config.yaml
model: "segmentation model"
dataset: "seven-segment displays showing three digits"
train_examples: 97500
image_size: 48
crop_scale_min: 1
horizontal_flip: false
rotation_deg: 10
color_jitter: 0.2
num_classes: 3
output_stride: 4
arch: "poolformer"
norm: "layernorm"
norm_position: "pre"
activation: "gelu"
mlp_ratio: 3
layer_scale_init: 0.01
parallel_block: false
inner_norm: false
moe: "expert_choice"
num_experts: 32
moe_every: 2
expert_mlp_ratio: 0.25
experts_per_token: 2
shared_expert: false
patch_size: [2, 2]
depths: [4, 4]
widths: [96, 192]
label_smoothing: 0.1
residual_init: "zero_last"
optimizer: "soap"
beta2: 0.95
lr: 0.0021
beta1: 0.95
shampoo_beta: 0.95
eps: 1e-08
precondition_frequency: 25
max_precond_dim: 1024
one_sided: true
adamw_lr_other_params: 0.0023
grad_clip: 1.0
sam_rho: 0.1
steps: 6600
batch_size: 128
epochs: 8.7
lr_schedule: "step"
warmup_steps: 1320
weight_decay: 0.3
adamw_weight_decay_other_params: 0.05
Rows from block 5 of a small segmentation model, named by matrix and row number. Rows with one number within an expert belong to one neuron, the router's apart. Each number is 128 + 32 x the weight over its row's rms, rounded and kept within 0 to 255. All counts start at 0. Numbers have three digits each.
Before each expert's rows are labels from the 100 images, of 14976, where the router gives the expert most weight on average: "responds to" is what is common among them. Only what is clearly more common there than usual is listed. The data: seven-segment displays showing three digits. In brackets: how many of the 100.
# router: router (model.blocks.5.mlp.router.weight, 32x192, trained with AdamW), inputs 0-47
# up: expert up (model.blocks.5.mlp.up, 32x48x192), inputs 0-47
# down: expert down (model.blocks.5.mlp.down, 32x192x48, transposed), outputs 0-47

# expert 23
responds to: white glow (41)
router.23:109129196127070105097183110156156109169131104126148101101099164136122094091134073102140191100090150156116097105145160121094095131102119058143133
up.0:104174186189115131120151099094124211132149090128175155106062173143087122193085138096095177121127135187100084124114122131203132129128103128116111
down.0:146148049112102126135115168104148153107112157102116123153135142093182140095155152138137138138085084078098135074092171174193118171128136102126119
up.1:144141103137139122109158114129129113113108092168074205082124129160098145134161135120106153153162095149077081141150092050108088147120150091080155
down.1:135152126108135180073135161080113132078101097121090125137146150125121120077132108111087125080143061138109193100088062123125111136135079123129122
up.2:150169107124050117102126161115141194150147152107132075115075158206129136146157137130093090172163093094125136125113154148218167155134078155108148
down.2:151173133086079112106106113100144157126100148137052106149129144103140130147147145122192159088102093119103102089098148135169109171085160111130112
up.3:159148121156125124110063112119115136128189063110158171075096112144105060095104151090152142109107155155125090083148071088085139125101147132162145
down.3:156143183136145104156142056124160156184130148175108142164100161118157162153158120129161117161108145063090105130133114162166159128193158105161135
up.4:119137103101104145134090102119148168174155129111128112130142136140146073118131146146119128129193113157148182126112089151207179139148128133162101
down.4:126147082088118119117148141128076140143120181111076116147137138097133125095159178114170185146071120137063095122098129157233142175118151108143097

# expert 8
responds to: dark on pale (63)
router.8:170109098190080138150119076153094158076171089110081146140079129103119149148129132157163086159112115105112103123127104106103152129134151081056121
up.0:127163106126167127143139168198156129109130103118083080175141108148167124129123111111084083116063137129116092128171172099128130146144104145150056
down.0:144177083118101105144111072119155138109139144152111085087086107054134117193112096173145159109095106076108115125083229161150082120107174103170133
up.1:129143153138108121133167153128012109069184105202102110179145101163143171120127066154115069162093099152086132131129113143141138127139186144118095
down.1:170154150165124125117125112150028149146167126163101151160083146095114036087090194126092127190133173111076123090155117169224124144083148107100122
up.2:087061089132075166154091105087111120124119167150106159119140200098113140133127151143171129118156165157154142145148122106124133054146165093137161
down.2:141175174127103126117094121123143105123072138111126119146131164127148182165159091066125097072087106135087157127121145108203103203119143109144159
up.3:111131139128118139122122058141149174139128120173118115085105123108138167147118117145134136145118184122132101126159139148077146111191115083073101
down.3:163166158116066127145134119117101136208139152156118137155129162081171117129186152160132153124090083116095124126078139165134055170148153148145104
up.4:153138134129124133062130148127146173136161093098114140148181071132061121123082112087141064157127070146078090151085111125094123116115145142119081
down.4:118114117212141124069148187095086086153086111082164105111169128180117107117142173123127153148141139155123175177154165104178132135070100135067096

# expert 19
responds to: dark on pale (100)
router.19:104119115140151119091120112155082151172160111184085087132085179130130111166110119112128137137164186124116102079145082106176097109047142108128158
up.0:056119110134141121115125123062159190202086160152105133121155161174174129141123160128124168163218124162139163151096128103170121139195143138141170
down.0:099094148099164125094104125102094107100146066107174108130156130164073098110112167196098092134159136125173102135119105125178153089130109163153115
up.1:157115138157134162036158197130126043119150109144110076121129073140105123089116094111224133133126121065156178158137163161102081114126119113214156
down.1:123138118088130161129131116101073107116059113085095064097133142083133178100152066157156145192131074163134140128081143122120122122106156162105076
up.2:140130122174091103174112105114095124105146080142129104085046125107081091124123122132123132062097188069104100087159081145138112157072074110101123
down.2:125108179095071131049123119131090122136102159136132112119148116103125123113162163141170095110162084133175084130065160127150041117146128096108106
up.3:120133048130122136157106164022119112130109134081108147137132135177134131101106149104063128098162104135146155168147134152092154141136101188116145
down.3:091061071144137140096089151132160123072167099101143167129134089177092109164074148110062123164171116195189122146143095091099175081137054163115125
up.4:124113213135137086081164185146178093159151109130127155091118080113150072102114098088183164095164168176137127113110167173102103109155115116232141
down.4:139162142086116130150123122093084123116035120074072042132145151052154144125128062096191157155112055129109190123122136135145109150125139156096082

# expert 0
responds to: dark on pale (100)
router.0:118149199108108128149125121184166188125153111147179116140122173147137189154175119170101173138118116125126106092089162097144123076148092150119122
up.0:116079165077135142185147108108131154119108181132178155145165169118173168151119104147157166137150086113180122085136160101135091100176157134165087
down.0:094100146128058134113083149175128129109111081148125141123164129157100121094087131106114080061189099136196099129095090089146104082161085128107107
up.1:079141075123153123087212104184081107088147092121095160137146089118129096100151154129164166108149122142128118138136137107052079114106126114042066
down.1:106113069150150110121159127111142089183168140113137138145133146158119105200147151090129156097139133098112112114161156091134105117146126123069189
up.2:070169127180092109128171140100104136173169125118127143129087134151116075124150147104165109153155158147082036085114095108104118167063064153133090
down.2:150133148126134061161136087114152188132132174184106109157125142118154147100159091141196135090087127122090073087125148169138130159123143095194114
up.3:138076108124132110144104160161084079091123064103135114105133083078049095117113062142153120104084131150111146132145112179118119103117148163159146
down.3:128131162107117118103093119154083154105051092104120109103145158130112093118048162135167114082146104130162130131113140131207146118095108092126085
up.4:114162118230088095091160162118045153130167106161173103110111146117115108130140058174154144127140183109124128087117105136121190094129120141135210
down.4:181167119133197103148152089105097118143097162146119086145116141085162092117169117179127133145082153129074119120178138147127147171080143161126127